Weights of a small image classifier.
Model: norm layernorm, activation gelu, patch size [2, 2].
Rows from block 2, named by matrix and row number. Rows with one number belong to one attention dimension. Each number is 128 + 24 x the weight over its row's rms, rounded and kept within 0 to 255. All counts start at 0. Numbers have three digits each. After the name is the row's rms in percent of the matrix's.
# v: attention query, key and value (stacked) (model.blocks.2.attn.qkv.weight, 480x160, the v third), inputs 0-79
# proj: attention output (model.blocks.2.attn.proj.weight, 160x160, transposed), outputs 0-79
v.32 099:138143133125115123108121106112140110139124138148095145092072137124185145158151144117121136133118137091174112132155152124102147166146179135129116134160117141117140113164109117105127115129130161132126093144128126133156149185111072111134182075
proj.32 101:113118112148164106144122117097109121112150118048144148143113119076105117131067103116133115112140135144147117130089143137136100117111127122146118140134158103143142151143128115138096129150116107117141163095165158076125105107133159101142145162
v.33 103:161139121126163143177150155152127123169095124126121085087141123134123156114112137089114132152094115110122103100162138129116129105176125131115146162091140154144143096121116099115120116128137121108129113143152185169159133169104129114122118116
proj.33 096:148124108128134125096112095135130138085110119116152158140110122120130117135123138140160097065101109170144147158126126180148143159123158108130135110139121146125169138135144126110143161111103130137081129134130134098104136075141129125123117146
v.34 108:099135090100095119080127075175134152139152149121153124086129124122135129099132140126140111149105094142147175136123163134139120139154129113112116164143153132128126114128106111151119158125105127148091144158151129098137133147115135147127137144
proj.34 091:109127115145136100104117142138144089140113141193116128148165127124117126112111134159127139133160130100078136089153124120117174150120145139157135065115130135150131103152122151166148117132139164095153131140130108152120125121158124081122106149
v.35 127:140121100119096081166155115159122108140153096114155081104158086119187123126142112114128113164138126123148138122124148125129135155126094140122114126122142143109167070113164144106105145112121115141139114140123100158100157153093159140115167166
proj.35 119:103125130142124120069099108141134098100100123128097156137124121130080118095107137169133148135126082104135120129146109146122146107127146094127145114123139132111084086117197102134125108138191138106116100104136146117109126146155118128128114110
v.36 101:097148128126118151119128145156135145144123148117155133131105135101113142120170132118145128136095122101127127127102133139094105100132115132133163122089146114140109132129147115187179156171096109140158134101125145091136171188109109117113147131
proj.36 098:120089145129132139130147166121116104139100087172098096184141132148134117141134106136140125096158161116114145141145123192137161127106115123139118131167082139118147151137152147156147178099139156127128147140106132128131122130149155102090135129
v.37 091:117147132151108101119130107098133146115122111155084113109101112168148092082161116134107122118151113164100117141131145140130184164157176155158120155114127109129140098118118100084111118146138140086116128116111116084171148101132166164110115133
proj.37 099:122106105113153127162077111109124118156096143102134124125117152096116164174094146127103114179115148137155109123147098140161098126134157134063132135165116112100093161141120150089136148124085123106144146155107121129140120158108096131107124128
v.38 111:125143133106117118117121113093143134182130140208123121096124149164129104162127131134089165139121140148111108123171120106092111129145112099083137114134109115127129099122152127109142152140151146114126106082126165134143142114120113119091143130
proj.38 111:102112131135110148146144159134104088146152134094087163144106118146159131152119129122121120125122119149112130134077146114133110137130140153107117152124176138115123118162102126175111088116154124138135126135119125162122124135096079188119103135
v.39 105:092111155122146107141097137139135088156110139136181143123100122123104131161159149109154130115155098155120142107078116140162111123145095126152170166077158084169111150137130127141124091154117111082130134109088118139129126132135110121154139115
proj.39 102:108115145148146155143107159135107135114156116100097135099147142090156130172127131154109103111095142098140130089159159103103169121113169112149163135133110121068165144129112126138141137073090162110142139203130157137153147115147089152122113136
v.40 112:126159087125143112127123134115110118139140114112114152129145136119114123106191082143131149138161169118111122106142158127126130131148128136129167101084128120120127108125105101132151106149112136139128129154095133119102123172153147125116191146
proj.40 109:143115133150127174122139132127132161139079117090143077165139122155121079136121128127148098135111114164168150133148120186160091100116141118110122152168125127105101122142150133116127168164156161130127137122132147133146161120134128107097164113
v.41 111:143127104090139106098136140139114181152146113121068132127128122139165128122099135116100136098106122134135126135119108131189180127131111158135145111146120144125131167147129140122072157128114115131101131128127141117135106091121133127165135136
proj.41 108:123173139167122131167112115124137102111092156147147120088106122128092114137166149103139086150122095132104141136127167121111090120097114121141073152098102074133109113172112098126139112147181126160106112091130123142146127143153100146154071095
v.42 118:084138123127136138140143132119119142104086146105100129082144123193093097136147174157150114148108135155139126172130154162134099098121153139135093170152110141111117132121124100107138161120148131118110134121126139129153114087162126099110091116
proj.42 118:143117140158109130184123142067156137136161121161105145140141153142136151124128104119079128092136158085096106123103129090122119174154142153125146102146140158132136119129108146143126044084139097138123130138119124145137133106101133110166146170
v.43 113:138140106136127129118156143154169100137147165132116152132165139066105170165180113124119125116133105158149130113127119128147106159128165099127141101109140112133126118124089144152088118103094125102129137133111081141113173146108110120168158113
proj.43 109:127121170114132137118095129115069117130112108096140113137160115137135106114124115149144119109138141122128143152110160081106138097124137089164134118133137092128137152110144111171157140116101147148132128136128173101127112117165125141105167156
v.44 094:142136085152098130102144119132115097139104110114172136087119151117098120097142122139103144135110092115126171152103098114191186188147166162160152159131182111097123124146088111086113129138157149113123149120118156152123125114126176130139069105
proj.44 090:149131112098151101121106103126118126106115113097129130095113146089140150109105128109139119136115148145144143120164144177149138112150148094138148122134114136128148133148129132139134149107068126130153159162148131128122136148165082118119169126
v.45 095:207166147120119138137146097130115131094167110131069152173120096106131132089116124112111124098087152122110085135155163122091099121112107090139121099143110128133096152156154116140131134142139140176122151140139110103104107134137109136140100098
proj.45 085:135146116134111104127115134148111139109085085092134097143107116122129108165128152159178138131136101150132103134115127158157141165087140127153087178097096119120113139085161165082144133166145186125130123091091092086122112136152153119116113115
v.46 107:138143133118115070109150147166126111128124097129127110145089133148149138082120130151066104129122130108098135129125110113123156152141080099108115148156148150088146065129151125130125113126148163117117157145112151105103154162101104147107156145
proj.46 100:112121135147108109129142123156154141144106117081179108114130123089116104137118135115138125140129110192157151123126124166183150104114130135125152121087104134106126156107110136123128187169175077116130085133109115066129142133151132151119104125
v.47 113:154164114139109120097140148063127097126094132085104132157167165120123119114153155112126123131119102094091115138142110125138135151117150153109106160123106144112103121106113118132171133153152143129142117119120166138114140115157143113089140151
proj.47 108:140117108132114143149141131151141115169143134140158101143081132159130115150106077116126094112126206133204136146151126180178130122159104136096135161162117155103133114124134111115103166152164105127133125140139138111120142111059106117129164114
v.48 115:141136100143154134140157112131082134148112140156117123110143126082112150135106155132071108183111147164135094145125169128084074130113116093093103123159071138132145125125127149126099119104100124112090158145114149131111134106118132113126100153
proj.48 110:161129168148077122147155171090108120130151120130121096131093128162167115117125132147143090120130111099114138104108160092101139083123175143151118125121171109130136151166086167147123105136137161149138114125119111104139136121112122101148111148
v.49 098:106178129141074098123113139138127164089174123060113105083138110158136117121119100105166111144147127166108147145134153124129170137155153135144115116114152163122128094136144106133155134171138150116101146155136125137164143076103130091142097164
proj.49 089:118101071133154162110092109122189122126071145116123144154123089127102156129153126137121143153169159104112085113147078143162094136141154119117167094104129168152116111084142131154120075133169125116126116112130139096119143158127126118120171153
v.50 097:121111154153100126190083133124122101093149137118155121101157115135121119137113098163108123121110149155149144186081153116151141090081141103111115131145118142127122166158102122140121124154107137145148137158112114126114096142101125139153085120
proj.50 085:107131115141127116074166111108129150156107096123152147079142134134095110100135120137145139168148103154137134145129129101149105140145164216138178152116149145089106111114131107099144141134106147086129153118168125135150119103142144128123152132
v.51 092:110128137138115103111126154089149114157097132111122144132138152143117140160140150129157115104141099140115106153146124151097140141096159154114156128161086119112128161134068147142126089140151111145132111108122103109115101120149106118161123091
proj.51 084:162117103144132136152144124083108122157139160113101123129107127106153139091144054129090141140139186112203099133093119135112111115153106104128122122109145136089111122110109088121079133136084122142130167104145137146150144087082097078129120133
v.52 099:135117134060073099162111132145108130154137121110112098094112139102145088126119202091134144126166103140141111100127103138134151153124086109100136146053106080134134110132105119126133088092116111091190088114113145155135146135138129134075130144
proj.52 096:106124129167142148117079093136137130133138149155109134133114118134100157162124128158074132180126165111141113129142116138155100121111131121160104127139127158112119091149162109154123113145148152111102135109136095105116123131112090128148129132
v.53 105:117132144140126126137120120146141199130117133116115121100121127125183140125141121119110131141085147094117136118142140106135098123103136144138126136117125164140156096159129145142111159176109162129123127160145161113167130160081144115156137103
proj.53 100:110150130142161126118111102156135085138092129108146141109108162095094127108116122142150097118176095146091119148104119119127117159077118139136114133116192138159121171162130120107128135118207129116115170103136160162128126108181148085123100157
v.54 100:171171128122138106097131089161132130122109132112111102111106133123155171117097119110110130095129108131122107089155117141115167188150136136172127173145140122112136123115106107094110136121149138100098138142145110116174138114131119145149096086
proj.54 091:119133088104170149166079110153119132158100150159149152111192115072129170146079150096114161150136141112129092098165136148153163137094145096123094092091106118136120158178125172126149129157103098141161113136129176117123121152140140110116104130
v.55 093:165155099094133109136128117101149150113105166143180127157083100151136125106117132151089135122098187158153146141115170104141107151125161117104120112171102109090183111163133158134085136142181134161120119101123123141153115140122124109178089086
proj.55 097:145083084120146137129129124118066118123158113120115138109127122117093163134124128116148117145160071127118104112098137138115137123102145139164103157060178147137127120123130137125137122150114099118151129130155086135097115109161119127124101153
v.56 094:109144133127077106133136114126138142101099124122128141150135151189127136095133125101120129134114108097091117135135084099118173145127143139123123111155076149136139117130138112134133122147162099134113145131171134118155129091119084106110106140
proj.56 083:129098110104130170130128157129106135164106132129115109087078123085115160144173125107129120133158158160144080123121102183138114101149071124087093119108133140115104165110101141106124156151137078081104119138144109124126152144092128139150127119
v.57 107:116153148142187127128145141120077128133149112121116115060106143181092113108130084135136151134109146153105130161140166133083074118144123115133125133162172093129147095086127093138142136159138148160088183156144165110140138098132137127135106125
proj.57 108:179134140140120132131106138108153134137127118122069114141144153111178118122117163099149111099100084129104140111143103139141136125116153156104145089116075161110112141148080207092140105108138127116147110155084122118151140122144171181148134106
v.58 102:097093067086095103111164124126127096148107173115133155174146134149153147136153100179090118100154137097146130095103114130223171133136100130116156114111125130142136113149126116110089084081128137102138155161125085144124132142136092145140153115
proj.58 102:109185143141136135102148181128149139110105104085175128077117110130077094130150150100120123161123142155138125175130125105115094120072107124157123181150135113094122096148170109141101170173109108092134122107159150139127118153140118142134126134
v.59 092:102086096169086133110115116138153142114131098134154129122135110140129143139114111113161117203110112131152131145133107149121097129054106154124122092126114141123156142133090154123133146145142174151161124113102068118119121075113151112110136155
proj.59 082:117157150107128129108102123106163139123132120141118116196143085112095086114157104157104172118137126091120119143132109110144163164133114139107119122115126157167080098103167101119138074115148145133136146140141154135112114162113125096107102103
v.60 111:134134123111149132136151155153099117178114124134122094081147142156095136120096106105146155132130088113118130103142110106114164116168103117133146187143176111121122093094158111115122150136169139130119105164148184123166134147095140105129112140
proj.60 104:148113111111149111124121130176122111099117146148109145114141121121154129109116148146130109087120096153099156158139129167135150137151144101137154061082133144156174147122109105145118129087147096121102110146130138120126124096146104172139132110
v.61 091:121118133155132129160161138144182127118132130127126145129140130101114163124138166143124136124138206108145119136125136104125059064072091102128104107157125138127128126166139148153131113132115134108157113163105126131094135130104066140121154134
proj.61 088:155134144190119118121170162170120140144178088128164125118123147170112101128110098165160104074137112112150129141085130145123159117106112143122126151135131145143151129087179123122132132111159114129097120100120158102120129107147172126104113143
v.62 105:123132156145136093136140124124109105117150143129124075119108151106180121163098145122109132173129145124138092126112135145047104109115124113105093149108080159181142092131145149106107131102114110122124130167111112149145128116076121147114129176
proj.62 095:134152144123120084083158136108160118114133143118133151182117101117128126106130110161136159131107134102146078140124093136107149100121146127154154151166167118122114141101105109144147101118146151122148116107115120085107124133111136137130154139
v.63 104:098132085126117130094128100111092111113117099114149133125175115177101072117108105130137143114130103128103116141117130120178161124114096097106126108143134149112136160114186110155150127125151105153102100113133159118102149070154164131116133174
proj.63 095:117140136132113157158137196180184143133106103128111107114105133151110129142171138122136102157140122130145124091133111161139138140108131142097119110097124146150110076136098129063144081129166133103112107110147114132100147179121142123149076100
v.64 099:097183166145100080157142117119144148122097177138135120093133121108141141109111145135138135134173114142098165118105135131136063096130133101123090101105115118156069081134147122144141103105123124174144122139125106155165150149140147173133152128
proj.64 108:148174153132146119124170139117191088109118148101182148119146140166124103091138124130146128104116142116155134157106139085097115161150178152140159156130137087080148159140118169098136140152159129171169149154135155134090113167155146102104117097
v.65 100:126100155094125114096173113117119137118111128130110143117096155098113146139060168127133135139104132190137156136128113116131082121111116096092064096105149077144088093109148103150103130151154107119102142121130170126145153125153141111119127124
proj.65 111:123095151118102123134190101096125131143172118096135145149128137126160108153119126131133168144121105114128126178110141146137146161102161121160126130135132130079153123152137160145135127148125157149125106130127111131102180132125072153147137097
v.66 124:157087098104176148132122141138079118121134137109155066113154116149140163139147120088124091164110145171150111150139090137159147154087089088115118144146133093115151087113124136145147153088149133145103118103147140137173125130114119138135102122
proj.66 110:100122139123147152124177145075147129113132089147100151153121141124127134150096129132095139093152079142124135094100183152159087141136136164118133115122200126114095080124136109103097169126102119117154131171125116174083140133124094150146149127
v.67 101:151148124145158140154146138122123107097126123091110169134120128073121110130135205109124127105128085135128141110118126179088161116174133170129143123137135201113126183112131117127123143117100133122102113136131078118146126146144139113087183158
proj.67 094:132136148088119113145112119124106135152137166116104101141120117130140111140161082123156154144084159150188130142117155118127141138101162119165133134139160106168145103100159164164146120154109155090107130171131176156198096147145154146153135098
v.68 092:118156139159159112129159127148110148129131057120132136157137175117134090166169128134117110130144097114090109175155081109139122135147126144153111122120105126132176123092169120116097095129152152108118132071112153132118132114135122157139158131
proj.68 090:117146109144089124142141121103121127147148140104133130099104086117082137107116124135114140109101166133155119093087131176128118116139091123095124156121162092098107131121131108104187132151097131148130085146110102128140081110135108082127098133
v.69 084:110155115125128155137145167127176142147152103157123123147173131122136156189143174143121133122156132140108181116106122146093094130169119126111105116132138079151144120110107139141104151086111152095145145132117148177127153114133153144118107132
proj.69 092:140117110113144166127092095134093156155085116102146126100109117126118098074174112092135101075117121128108093106142185136115132123163154106185141101123127164068115151154128116147135166117143149185104141107148106072078125149134063109123105109